{
  "model": "audio frame classifier",
  "hop_length": 160,
  "output_stride": 2,
  "width": 192,
  "momentum": 0.95,
  "warmup_steps": 990
}
Rows from block 3 of a small audio frame classifier, named by matrix and row number. Rows with one number within an expert belong to one neuron, the router's apart. Each number is 128 + 32 x the weight over its row's rms, rounded and kept within 0 to 255. All counts start at 0. Numbers have three digits each.
Before each expert's rows are labels from the 100 clips, of 14976, where the router gives the expert most weight on average: "strongest on" is what is common among them; "loudest" is the band of the loudest frequency at the time of the peak. Only what is clearly more common there than usual is listed. The data: babble in 24 made-up languages, each with its own sounds, syllables and stress or tones, from a formant synthesiser.
# router: router (model.blocks.3.mlp.router.weight, 8x192, trained with AdamW), inputs 96-143
# gate: expert gate (model.blocks.3.mlp.gate, 8x384x192), inputs 96-143
# up: expert up (model.blocks.3.mlp.up, 8x384x192), inputs 96-143
# down: expert down (model.blocks.3.mlp.down, 8x192x384, transposed), outputs 96-143

# expert 0
strongest on: reverberation; /æ/; pink noise; /ə/
loudest: 500 to 1000 Hz
router.0:131151091093126134162086107107148145105194092119135103090169131071072111158134140112102146107169060115166141116147190040135140094195141110140160
gate.0:127155114182102099140070127152138118163139139173108131111073093123120127159135116117131078178102093116160054166161078131132126118094145088166110
up.0:088100135095150164116160140145108110117180128055121082098121158182145093101149100230102123103109121164035126094140227141142065145124129151130125
down.0:146167100108132161109217181030134123187171130061158135151168134157114136138161099140089147121138137123104116135097138103129129147063160078093107
gate.1:189141182129137194156061097144084107156052154101146110088102080109151070079173122074150108141148126196198133124115150182133155092108139117118107
up.1:115137121140101161165107118166114138122109103135146119116139164087141114101105130122139154140117114142198140129052088108151110155132109101099116
down.1:089153137124160070148103086107195165144173113099095103075132138104092132155096133150079120156181103118200143137176174154111142124102093169102150
gate.2:140105068112149118147130143173152167098061110085143043087173108165197112139088122103145142165147146201151124193168152111160158109131135115190124
up.2:129158091112156140136145133124171132111084139097166152072122162111181103117130161138148133145114137176125123067164110132142113157160080174103163
down.2:142121099123139080090123105128180148058156206128025107153147124140138117120105157199157102062119095059157136109125178166108142158125166083120088
gate.3:105171203131155099123111146127162125128125137102105135086076160138131146130140227128167135084154189135122163118163131133085180097153144103125154
up.3:138095122119157165202204146141202122136119161197192130162156095111125157059136120090118106156151113137102100101116159123124110138193103120106097
down.3:125130169116101084077132117119122152048058128134083175086115146153102162109162120117124129158112152170100157140087106107192135153142118162140116
gate.4:109121119118128138128132172148130087115140115178150054131133141114133130127113124118153039075148141046177152107131081120145136170176106107143151
up.4:181122199123122129104124127126196126151119117136173167132101169146116145095162094121155130125148132116140138184184183101138159080125125107092146
down.4:124132128147131104146125159102204120114090117131133119157140133088046108091049171139129131161150157133121082123111114089147098161123156173128069
gate.5:132115097169146088130084117064111117143072100128207090158150146117106155072141138107142161088178121092111109082175172159087124104252152111131145
up.5:184106194108160132152147140164106120098070151166078172091034104162122108123086112129136135176091126138129122137124125099209146084024083140111113
down.5:120085116143132206154125063109189142122148076087151143107158178109125137106165172118109217140213117121108154112097203180113110122089139083130118
gate.6:101121098144149185105146117138171129175077147156127103070080136184104176063105075138145204153088087106138132113105177099068155154149150149140094
up.6:107101119133157179159087125165133122141094145092156131112118116158149129075061070110138200116128091095120139129100193086076143157155120151151102
down.6:122164179085158091081098055136102105150112144086115145182109066104130132122163180156218194124173166161086125159110121156140120066103090157120168
gate.7:085099229115078090103119177139106124129152114114100116064168150131120136116147123127042108140079119145075100121106163113139111073151115110155100
up.7:111134147115136143130101189102129135195089184134101165087114156078107084122118154140082106110133089185164068124115100127129108146140194133071144
down.7:110144035116143132113203133163077112182126081068082113145162173125111137126126164115163183144112089143126155082144130058094121169178097142123108
gate.8:132144135145065103130136142119137199054128064119147134100134132165166092140080129094141122141146160134122177138116163153131105069113070124165070
up.8:090158088091162152125081139131087084126121175175108162162099121153154128094182098176181145143084095146116134107090083129148147183116160173109221
down.8:145126136185144176153100107148128120145140141174119130115165144097092180171156078162108121126125112088151138157121119096126125185136065111110197
gate.9:168111132135136088130121151134172119166105124133085136169159122081150120049127145137081115169122092134136111171161160083171099090170093153164127
up.9:099109079155157137085139115191146108162236137122111167164153112099129159170085136123141147195113116143121089114128115139151139127116123089083093
down.9:093081167096145169142102147142168120116097094186146089128119086129079154158089112145117140128124164099185164150127188103191112136124078118106170
gate.10:126108088123081161071174160123134086113139125109126120038172134119143096104150160120125175123165148125147077109139119123132177161086135122149126
up.10:162174118150160133111099109199100176183179089106084130168121095181151111131120132137103092137133138156111194102097126111135149146150101128112137
down.10:118152092079081143141113143092103101128131156158136118119114123091098164061108145091113120094107144142190082120087166158131118118137111097082147
gate.11:184124129140145155114113157108144081115096099112123154160137130125110113133172093136179118119102137160116092185163185086137109079118138156144139
up.11:126143118141097115136123113142192183119171167167091118121140158117159131121145149134079124103134136116089118142114142085076152159150118058086110
down.11:076122100163177091138142146139156114144153146055105129102130145159196157115164140101149099091106127174160113167108159083125072110127096154125088
gate.12:129092151159127129145126131147143107043109171162157110112126105152094148073134133109110102131177173135124170161126180121161139174190170178130158
up.12:113134126114132110145151132168124085063142071151119166076108131056135139117196158124122140145111148097182100129088191124075140081153203181140108
down.12:087164147108149107126118123145137179150089109170140057131125096148148124144115088119093186136153226070111164120186087179128096147141112106139079
gate.13:185102094174093151098127194124115142091128108158091113115141098135128189124121173127182099143168100067125146101113111064069100085123120165189100
up.13:139080140107166124126145196122116141097105131114130084097092088190130112134032158157199110134117110092132122112163125082121151126202096129171146
down.13:126147108135151160078094076144125121057112160141140158141140191113057084172134098089142085072129139102174160167145102151111133154108184068142106
gate.14:144177068090144123093091156103107187143114106151168176088128158101114155153165102177115144170167151160131111174139078105092152173163094103092160
up.14:167082129110154168124139153139121174158087097179165163131151140107154113116121109149130139119143085100050110185102165150116113150148139168183108
down.14:102163073074155120066096098145143118081164139125065105182148173142142081089094138158124142176075192113162123133138070083122131149136156091130121

# expert 3
strongest on: pink noise; white noise
loudest: 4000 to 8000 Hz
router.3:155143100091132138189105118110126111106185093137125111114142132066067118108095121143127175104184075147191153127081157073139158124178159109117178
gate.0:128082112110102065183156155092122142096110109185089124089105100121148167151136159118120085064070123129163162148152124120093179078146110101097107
up.0:118092088144098093214181139071092184121070115134126099106119044142135171125113115136122070078079101144138149145126108124119146115154108130127107
down.0:138092093107146131157104136141130104096158162126148144117151129161117089117180094174068114107149189126115136109140148105164066111160101200076140
gate.1:082100087163173119181107181112131063132083136127134122103120131089207129171122123110119105111102131154169113139099102168114106093124071149130123
up.1:093122132148095148115165081157110134102144127110181126145135113108122097122087149137131140167103081162136084133154123171078132177064117135145135
down.1:095121166156108165136140119059100080082114142153120150140174110152123198185110128144038118167113101126125121177176079126154089094105132113139130
gate.2:092120163190191135121129135134138166157134162147077125096133129124115102128120126136104140073091148128131121084141126130121113114140096084119123
up.2:098094140104101088114137110149148102144058164126142135171135167134110078117092100157141129112153138105066121133149116127096119071106116148053153
down.2:152135108109137165198171094100143167152084067118143163158126171149134109142146137101104120188117153144164156151125082178161125097103177138153077
gate.3:092075156131158125188177177150106121181137161172154154069138102050150128145143162093096150122120097057150123107143146078189148141170177104150090
up.3:102120138155163090162146107116118106137094098142100212091129109099125093081148161101116151126134104077142149116190111163144098146193145145130160
down.3:113120139150113128171150064152106110112080087183107105135106076126107124130177146165157167101133119126154076141148149148116169091146128096185145
gate.4:091126120105165119143125124175178114165153143139090111164142111113137159131109088139082057106084103102109095108133107129063052091095150142147103
up.4:128141146129107120149138072129167164129164164127079193169149097138141114150098140112147115103104120104146089146127156128053057051104158120121159
down.4:129131089115100115106153136105041100066036182138091181145136104210089075162091120169172099092082095120129106162104099111161151102073129119122194
gate.5:117134113090168089062117093161146104147096077202131188088048037147143081152081153111152123134105102122174125116142158152151068154126124118179109
up.5:125113173124156094100129096143156113111158117130029142127102016129150062158083160091143122108128131123172105143123108110111132180110154121097106
down.5:137134071115092154123136151139166103107160122188167142152160120162173153147094126147177148102155129161089126116201109147111090153101162153072080
gate.6:185131090164167144180093052095125151203110121110155107124126151120133084107121100164114161141076095109082066135134068073142105152131109183145127
up.6:136143083102111130148098135110129127097075099108119108136168060176174176155173138126176108058092158109127184133038178182112180148108149149122134
down.6:099100142115115082097118045131139150124137132122126165139119128169154124152119120133149153161191135170120121115163145052091092064183103136115112
gate.7:122131135153151129089116086129174133091101092104148061094091092180144138099103138141102110078160105110116097133105110154111156084130095126170189
up.7:140151164156154114117122080105143094099123117126122143162093156140148152132167191104109144101157101112102117095132166155095137088091060184116156
down.7:133064109128109105143111122116148165173100097159196159089141130167119048060148116102146114185088174095180051097149109110167142113176147154146070
gate.8:110111124149153113134207144122162201179109120099177108181136133137156124190131069139108128135082124152045071148152178117122128101123133169129149
up.8:086112122127107140166144156156176110083083088135089074058161186103082127104109151096190141138107132134137156178118138179159146125143122169103121
down.8:171144153143086174105076111082086118096104182130132150135092108169139158174072114163118148116137083143127198111121142082122144132120173120163066
gate.9:120185114174131073187120143156120195164094133078135156129094171134097079151139207117145134198123140144170127148123107058179108151137120112162131
up.9:100210100158141053175147192189115167160123091111186138095125107125095062123185189150170139192156165146200137161155134122158163102144099145199139
down.9:118131128196102146127144142149148100071122149079081135113198079089123119086144150157101114127092171150076156135115125134161121096126127066081086
gate.10:177134176175119094167134069137141132132051145135160119124097149149069099154106154148109110117069145124101140128117191089119143134125134101166121
up.10:124161207145124168169123157126117141113120117127136057137105136134033149107126196163148119089112088184094127120170154128170163150161132066123113
down.10:148136123085130100121179115150168128182170182106140141128110137086086159158110095093147102186172141151151114100159149144100132140164154090148120
gate.11:134111136119129181131077143065123145051137156079168090158181116086077132148113121156119131145081113200098071095104128112152144157080143117076085
up.11:120102091145109109133194102133133129196092121193101126111146181121136106092147103078159139144106164060118129171153128075129080134172126097181169
down.11:091107094122118109174111166087092082091089163141122147198133127167126131166079182157135106151140093158100123135124107107136149118151141117188110
gate.12:150172141161126100142124067145128106118100083169147143117180188163185141135109082094148125094125151106105138062170116093153135177113093087147108
up.12:127143162117168120115104159141153080166185132090115095128196129100108168150190138120151150123178132184153114160089140134127105103132125223143140
down.12:125107137204095115089177128179127169161084142107115152174109156143134157161118142121139153128143114111131148137107095044149131139092125134139150
gate.13:167097110135152106122172129176126142136071112120095125111115147101111119092149108107130147115137164114123065163188100158091129095152114122143062
up.13:148118068110223120151116147080108134144118156110111073139112102131087099094068094161130064154127110182165134133162189147187161136160095102119137
down.13:113142185176112205128142079132144114135144136143154104138156115113159147133160099157133197145128129068093091178153136093166152108072145096139117
gate.14:095142142136131131119099120126192119107184136127140109175123129186143129107121140096110094160144075180155139098145150108097152173078141184156108
up.14:140105134152116089127107116113131152168143079137069161132075107176124179125156166090091159164137122128134124051183110070121130106117130182107095
down.14:121175122144144117172071074211164120128135118143176122097159123078103092163141121164126157134106101074126093145161159146095085146196103093126128

# expert 7
strongest on: white noise
loudest: 4000 to 8000 Hz
router.7:151150086092129146190112087126110119126174071139108114105177125093084138110142156132078147142178113097202169130146178066154154124187137115120185
gate.0:126125127153146181155129134079105177152113158105130147170117083104104163115127143115114156111100140102131109106153118106169114053156150138129055
up.0:159121126108182120137124144118140125100142132144099167104114130081129105144139156136162146154142096094177082138172131159136116118174149133124073
down.0:131115166087113072072147094136123118125128127093098129117114160134120181154119138161179119132066168156145139133090144137164152100142103157123184
gate.1:122091136128129092179157096152096126121090112108144165140178155116066156114168199208151130174127107169133130111114078144132081120226150142158109
up.1:110144137171098114177163107204098089132081115130142153085169192110094179136156186156108098154136110121112131108067127163171074137208144132200120
down.1:094134108103157138125146114136117124146118167094154111154100127168118097134078164072159125124124104090124129102230095148104121162137116096158117
gate.2:195163150179125145105112119128148135145147159155099103154145095122122137098176148075181143085127153156099116213076173088098138093176070094113175
up.2:173113136119137177114109163169093119118127140106101153146158135162102127094173141109129189061093108153065181198143139101140138069175138061131181
down.2:099087160143114132083130094086127081127086147117144091118111131142156118198112150112158152148188164117166153120141152164114100112136152156077101
gate.3:167189149109157156149186147148141117136142118147104103159126073083103126154184111098168107129127110200130136150104146136168115120142171128160139
up.3:149094104142105144094127041096125104102168119139129122085070137116155071154114095151126110125117069123181092099110149126159166115165127094112108
down.3:112228078100124134098121133059084162088112130117082069123086141113124163074178116122174146103128173137111159167138138148178082099152084121108133
gate.4:172116115154138098124128097148143102113134144116090056148106077140142131160129145138131120093133160090138146126121085129036113040174169179076042
up.4:121117123130116164131077083147135192126107152129094233111140143130161137137140134112151190183111122112082092118073202114201238184165129157185183
down.4:170180156113140098144160164180138096101167161119083108124131125138110089139127130091112099136147111145136149107071115147059116157122088132143162
gate.5:116168138128078049136144157165145085054124145158096137168120106137090140096109148154089089176143146180182133038112115129095079114099173165119112
up.5:129115166115190069128123112097096114140122131146096163093141070161072126140095077134137160162058151102119132146171137151131155122092147167121110
down.5:177158164197119187164084118115160100112153158153184116106092104101159170125146132133159107069122157166111147123105112143110204080139116143120098
gate.6:108109171104161123171088170105119138186148125108123129116134144178180186174065117148158175067129077136133145113194116154074156163134115101112121
up.6:185173105154163144117094167144147122110124192169111178111139088145134145028151155115130140137148163071113164160099175115176143178078120130163114
down.6:113070136179129157099198191108051102141166085147197090106067163099151147131118143174090116126126099177172132109106063147150103129211151113094119
gate.7:147137126134128155170128152098133110161117101127181122118147136200133100086105173172090167167169133116144148169102154153139080115134185088160153
up.7:171087111133111146099139153154129129068128154141120167142103132100142154182124101099134099117065157182134122024132072134150148106146146203115139
down.7:131129076093127152097129069136137113135083129093171139159157117163120148125128106119075161176133182078103107096106177151162149127180159073133184
gate.8:082166096169107143155166110098090144172140088121128154155106129172109100122167106107113093162117119133107110116195144158112098107164165167134061
up.8:084137097112133105134132129126150146217137102144113150114119100160093126071129113171105080153132090117124068120222157104099148138093171156155085
down.8:090140204109130115193149150101171154082117096137019157131129135149155131124084112187131135087131176093110117144153183108143129136166109115150155
gate.9:166152156128134145224096194126052142140068089133099186117197127120149124157120167189105123146088144164103091156186110123133116175177125093151123
up.9:130154089120112074198114123138170083130140121145113135106130137074112166090150123157129113076108099157155101223187127138149170110088069155136125
down.9:083208106148107104121143118138083095131118100130137133083113084143133081101167173122191087120109130107140194113103058102138110100165105165098121
gate.10:091124107116178052080113164129112137139149063126128107132094139123168177183125143113184132126127083147070152088067110131117152112139114142157167
up.10:129184074122189108096131140163147120113148100153120146122148151126130179244118153120153124160130086126073164104111093114120166133159135119123196
down.10:153139111120093114106158115120091154136109155083097156174113174113130123124124082136089106108080143107082145143060098145160144155111112117132064
gate.11:094171118167137144112071113151167136105154160107094162164119084119186111188121110094140148145076097122186127167167161155153117146183133096096112
up.11:105157130099117100176123148129126114138181135045113139148056106163139152102147190133157155137144094107183105207118127190093147109122138167097159
down.11:151166141108090107124074127058110124135124155107069098158125225110118087176096104122149102164141109176122135137099124129131068144185159138149108
gate.12:139164085154159113109145106116171132120113131112166101124133115175109163179172154146091088138102112152093149119106137171128162154142061103072130
up.12:131088134081103102169085178189086109157085123145116147139087095103105113140109120105150128118146153111142116114197113095134144112083146157145127
down.12:157164183140140092089131088120194079104106151128126138138177143075159113155132111082089147129141113127104099131122122164130173140132159058060050
gate.13:076139139134112116135108185059149135140136094096140146119144154125184141096101189118084086113139114190133177096179116172131179076097081129113112
up.13:103138133147118090167126102089134141144115107140164164143141131186157098087133164129153097110100137136132222158092106172127156147092078193099158
down.13:146148097157117172117118089166139088138152113112060123111157135114114159157124136142120205112106170093130117144168092078105076075191199079130131
gate.14:147135105124111133087110088110091160097121143172093147078119100090144099156110048053131092121150153152149089094100159071156089114121141155138094
up.14:158128111124156108126173194144081074124109109085091072130140179089139150125158130099133159104129145126127088143117137144120155136127117109159060
down.14:113170115132117160163074114112167129110097105134132125130070093055131124134144172138129128171129113122110157142162168098128151132204163155126159

# expert 4
strongest on: pink noise; white noise; clipping
loudest: 500 to 1000 Hz
router.4:149153076106111096161117118082137121149192075130118114124148135086080116151099129101106150103135105135184171110137183029126165124208122110083131
gate.0:093155130128093153123077113165088117135106132156148087116170125118105167181164104132115126140127087107138157115128094154144163153157097171133050
up.0:188113124068134133132163089177077119069100101131069116137083160174119117107171102108158150194185193136121135155185112131210125113158152101182176
down.0:174146117116077128113088133143188111084149130162169176109171098165166135112152146133147117113125110135129099065130062172132084121203147102111154
gate.1:201128186110142118101152131136190098143130134094113179162041086142094128085112158139104121143106072130128072141140090094114129159162133079122164
up.1:084151164123162143134111115112106165154098185177107101133152135160178121121111149102205108132092139069081202096149126162141086173139106151067140
down.1:105128101142138165136099126185058150174160104117112126126107055127087136113174138099097150154099130117139035153171108119179129137132104105155127
gate.2:154160085144095167136099161107108075207168129132130075133105091127115158102158143204130116130099133143086099087131090174146124125108151078102067
up.2:141127110109076161116102206079093144172157112148110079102135097108130140088198109220159152112069114164114080169106131135148121115133153090093077
down.2:128089098155121107162129111092089096068151148163135152130117129159149115108110115117082143111118127134133180109133111105133081113136170188201182
gate.3:118069092148086186115087098068174133129117162175169108134146144153151161159130112146041163087063127142050107172156097151142175139074116065144130
up.3:119181173207188066178167205164129113066099147085074115138087126091142086090151127107198120170188108125174159090102139095158089086149103138122100
down.3:183169110164030130132175096137158079135137106134192085146177121163120156175151122143110168093139113120081157142127075173143142132079152146124170
gate.4:159088140141111118161174168111126103149082109110104077133147002125126068179082080092126076133121113115134200132177086135074158092056126145116186
up.4:155111106099144080124114132148112106097114092141053110094124052112117106171103103133118097153131123132103201101130109147090126113088152191118163
down.4:161123135215125059138145145161167136111112106180130079086214156092107134069140134137133123206150126143159122190085107083133132073125075146103117
gate.5:100098087109086155170126114135196137160121155187137084096111127136078119122069148133134180166121155163149083154162176148145127141155122094091158
up.5:166145130130085164149130127146116114105158110157117081101120133129101089158139110124165163139119128154078128121123198126111163124151125127138121
down.5:174140143145128158105107069127146151100153133059122126143152161063113142138095141121085113085185097123076141137098150155095145188108129104145130
gate.6:106155145142124114094119139112085116116152126132144144167162106137133176084134093075150087096170138146127123115153151089132107113077159127158111
up.6:145155152108070154144161122133166162107131111111099095032062151161125142106162096115127123111127154178067189159162119145126160190086138164125125
down.6:102137102178093093094139151189126075087185111095181177160160160091156146153138116037159103163118137090110057123129184092144103098177081147113108
gate.7:166185148099101064191118135090132098103100124143111116074124119155122181092133125146091083142190104130155134123154059123117172107161118139118133
up.7:069062083139158152147132119165143137097101228154108119131106060144153136142116164121095170122149157125133063165133203087096126106145141101111140
down.7:154152137123111092172170114092110149163085112111180123193143132129145126170155148092143102117120142202159141106124093231101126190090139193129118
gate.8:179109194119113148069123140126098064102191122103111178153090156171083100106115099078130136132086101088067112129132165163074112127167067097166080
up.8:152134128076152066124142128165051090165169077103146149119144127107107049140122136116103127129134095114096080121122103089076079153120130117155143
down.8:107198169143158140105141077135137169162129104132161119115123049161164179121154104151119143206084119180110158127101135172154153105091131082110162
gate.9:149146110129210125129193116084137131170047137184162112166133127086085097134123070182126126190141135154053105091129141087105150072147167146166087
up.9:180131147087110138167110096179109144096150121092156096096116125176095099131147114153129074079094130165079126147166059123121161118151103108097146
down.9:142130090142170203136119158075154125190081097133131123090143116157077149172162147152097167074132154116046144065109091120144119141157134200128111
gate.10:080125101151126163129101163090080092118107068140100139105124121123089138134138108123126160096113129121110118132146092117093139150141085126144166
up.10:186155106132128058133146110144126174187122158095150100130143132136100132174148110179114109172148056129110094098115204139147115106101182113105100
down.10:159099106148137155134130145082095126091144127100166140137142151129145156159112105172151136106142096112107141191150100139156082127149107173207137
gate.11:092153121119123140134083156132143123094145145123171081115096141166154144088154143144158134087078132114089083134115147092148095107135042193113095
up.11:200146131125130137116124046168084081175157105157064136150109178037173108119103102150142093037150126147148142093112122122101097118148114081087086
down.11:151079072096148085116157132122139127113135178093104077121118127170094137126159124121115129125119139093108182109128102158178086149121109125163116
gate.12:122142112084167170119049137169158158157130114103092136056178139150115106154099093133151180099135131116149133118194101125149130109148125094150133
up.12:136156127057010121132099115090063104092160155136127132141141168114150181106052135193109095133133117116146157133131165150086114168132160109154170
down.12:129136118110194125110161132138147130169125132126146196077116127135148090116126064142112101120174118145117131078115098080134128109129149161127159
gate.13:118143084152149092148167132140169084100134116091103122093098078146197121136159093114063118139062107163049122124152173142144106142111138161158096
up.13:123093053139135111082123161139142084121172104069068133167144127127152126132129130154156108146070101181076116111162169136113121166133130159162091
down.13:133129134036140159117116128160138084144107129168122139158147098117050137149081134151132182077148148187090131119112125194118137172175148125096076
gate.14:122121136076070157172114119123074119099157121154120090136129095124189126087074167142155171139110117143124075146159141142133184093135160166120101
up.14:140128152163114137114133073123163182113144178082168163051095148128141095092104083137095118138142173053166086155145090122127132122167128063069131
down.14:151172164063092107087133144133105146146180086166069113112171149163140160153094142131137153116118132114099107144108086158187141088108167137129121

# expert 6
strongest on: pink noise; clipping
loudest: 500 to 1000 Hz
router.6:166156104110111102175070125110116142104159079140111111077188114079064114103100109154107180101156090113185146094116188031141172095219147091165153
gate.0:123113099124167087155122099083156092204115150156109129122166093169157118103125130101207143147084129147101111133138157128100070095100143155180149
up.0:148150136079087143124133146185103134034177117100107125147084120109209145196117135110103091118163125127108155080127141165136187178152125170079084
down.0:109130155155159148088137124138111098103119150170127141072125117145114119157168115101099052130136094123087144158085186158186061162130150059115114
gate.1:169155115141139143106148164127101157120087150120156114150098156083145118093151137180103128122133115070052159077152105129171083060108118089150113
up.1:085120092146133107143063112071169154099185144105091128122132099169159135122128122147117116130129116136161144125138146145084185197198116134086150
down.1:160124111123117169111143148194090110154119121220159162133156177156076176106072077104137106111138181140135107140111120128155118142102120201140120
gate.2:134121163180078137156094173178092149142107146094141110065133143152229202131172129149125140128086154139135127117186123170102125046076108089118128
up.2:123103135146110151151108180130059082118193129057188132081136150138133110123088147138201107141131117147146147084166144119034160163136156113154089
down.2:112148132104121155142156139103169122052108142092116118140101126133111155148070111067070113159150150103150177114139063180097086139140104172062190
gate.3:148121104144093089108116130149102132129115148112153147059110127080123098083117158163145140153097124123100187095127181140114152076127135119140058
up.3:120165127125126095128164143185083102168127157136080098101222091131058146131094167098112120133138087122211136142142122110182044154105138089126102
down.3:132065120116065119162091128102103173098149153114139113141173176171138073115122094102170151163130181182163115095105131152080133085126081129101131
gate.4:100173099146077174180173163115090122097137079182059130196144065163158105129119156148149109182087125130151123137148133102169152134131133107172081
up.4:121130132116136138099088132078114144108161146145112098080135141116112107157188076151123079102156113082118067088153126163066068132148127098138153
down.4:164074148203096170109107135102100155115158086122124042095126085185151120106133131159154121113148129095116120106106113144134127093140098125185130
gate.5:120097131172113124200121133134166117129119117129119098138112128140089167107136028105045153112113098152103090105112180146143109234096139140092127
up.5:106133148079125153152161106093165142138146123153110176072146113169076131151111090106156155111073074134161177156122156158136150142105096192176093
down.5:121156092110118133119064145166113131152148165150153142165109197113180177150148097172085102172156129156101085080119151147176164138186093157136134
gate.6:086195095114125089080167086087139061143092204126155121103114123136154100153208146140081146147120115128145130084148139141154138098130136108102165
up.6:131109073088130098165156127137138051188091124139123095092112140164201103152168145145057154164143103143069140118089160154168127102126098173161132
down.6:093093148126166128132071123121106158100183103089072113090117152127165116114111153183116171151135101073222101108115157194099120111125162097132083
gate.7:093114141082099139133122159152071085137112130178151105109163106109145080158108149157121131142095080160121099101152142125109165120177129142154169
up.7:101181179095169160086134168138092141129156115083132076119077159072121190166128086063169134155144096128153119138137112172148149127150114150152132
down.7:127170123119103076177151087122127152051109143099111135146122158148122181136150175107107125109115142069104132133142124152117136090114111111160037
gate.8:136102138120164114105073159100130168119097097146074132105089123103130094105116127091140142131192128058156123110149105131115148092157132182172098
up.8:145122112127123155154120154074112114176129117188098151132185094110152119163094159192161074140123172102201143097169106092147090121108103121124209
down.8:111117202150184183124083089135152162102103155117158135109162151154094154118137096093157134072166091107121074124130154177129144152156151155154161
gate.9:109143116117102149115175154202153041083107157085137132133053103099159117150159133124138111085114148119151146110100142136109087104110119136093027
up.9:156103137148148128107121093104105124162153151216111137134114172128149106126141162113102169180107101105120111125136140105112136085177098044153159
down.9:099154102136129157164097117146150080129183175117117130146182126098129105156099062184100114079141137081155176107149115128118119101125191159114075
gate.10:123127168130107116116056070109112144120090106141135096080126100143132166128134048099131105130128089143141100070078162063154195130089086075092122
up.10:060124131162066097166180168120130097123182135093123138144094136116204117045095207134162094124123154129087158128136121170135110116166161172184140
down.10:102116149109149164086075130131157123114142159190115135156143128094151139144139121123135174130168150101139099186101116039109161105038109127100082
gate.11:146147110214130135142128077116165190125083152135124113077122070134161100107192137135105142146142113125106127146186090107212097106174058175039127
up.11:145099151176162110202157114099109131116092128133096137111147179150082106153124188128089123135070102110134156134138096133111113128153094109138062
down.11:172136122074117177072117129139157116113142193162114149202138107096109180096124146126092120143100072149144112132153154072078173089140160114098143
gate.12:176175160148069122070107157151187137119135189169110175112133107046131151118132134142164193150116147078109139106148150140147138108160108115118142
up.12:127080094049165161130152119129144130162153103083106099118140125207067133141111143120095126115069128114115092086167080110132154157126124165070130
down.12:102117113173099139138075169084136072123161136168155203101073122094163141155112096170131193136141084163135121099084141010149122077177125150100106
gate.13:120110124193131125096102115096156174100129147170160096151123074172091117147121139060119166096115059144207143101088139116099096049117112141113112
up.13:093106133095121153139171149101113136189153135079151100110131090155097197130115104103161134111123049164139179107129131201146159071107106125049090
down.13:144131145083108108140158147077132107103074105092152148152085219089101174084225109129122166172157183156113144117117137135066093109110130115115106
gate.14:145121187118180100114178157109181180199146081129191074117143131109101199084110144130124159121155106139137148099121098135107085146167165180107126
up.14:083150109085114154144111125126068121096097185161097112179114132172162094116158081186110116148126130118131164175084080097135104143127121043130128
down.14:076144092079166161109129145101173168061127075142129137056143120131121131145130132131178153046089130117187062139158121187143081128099175067113127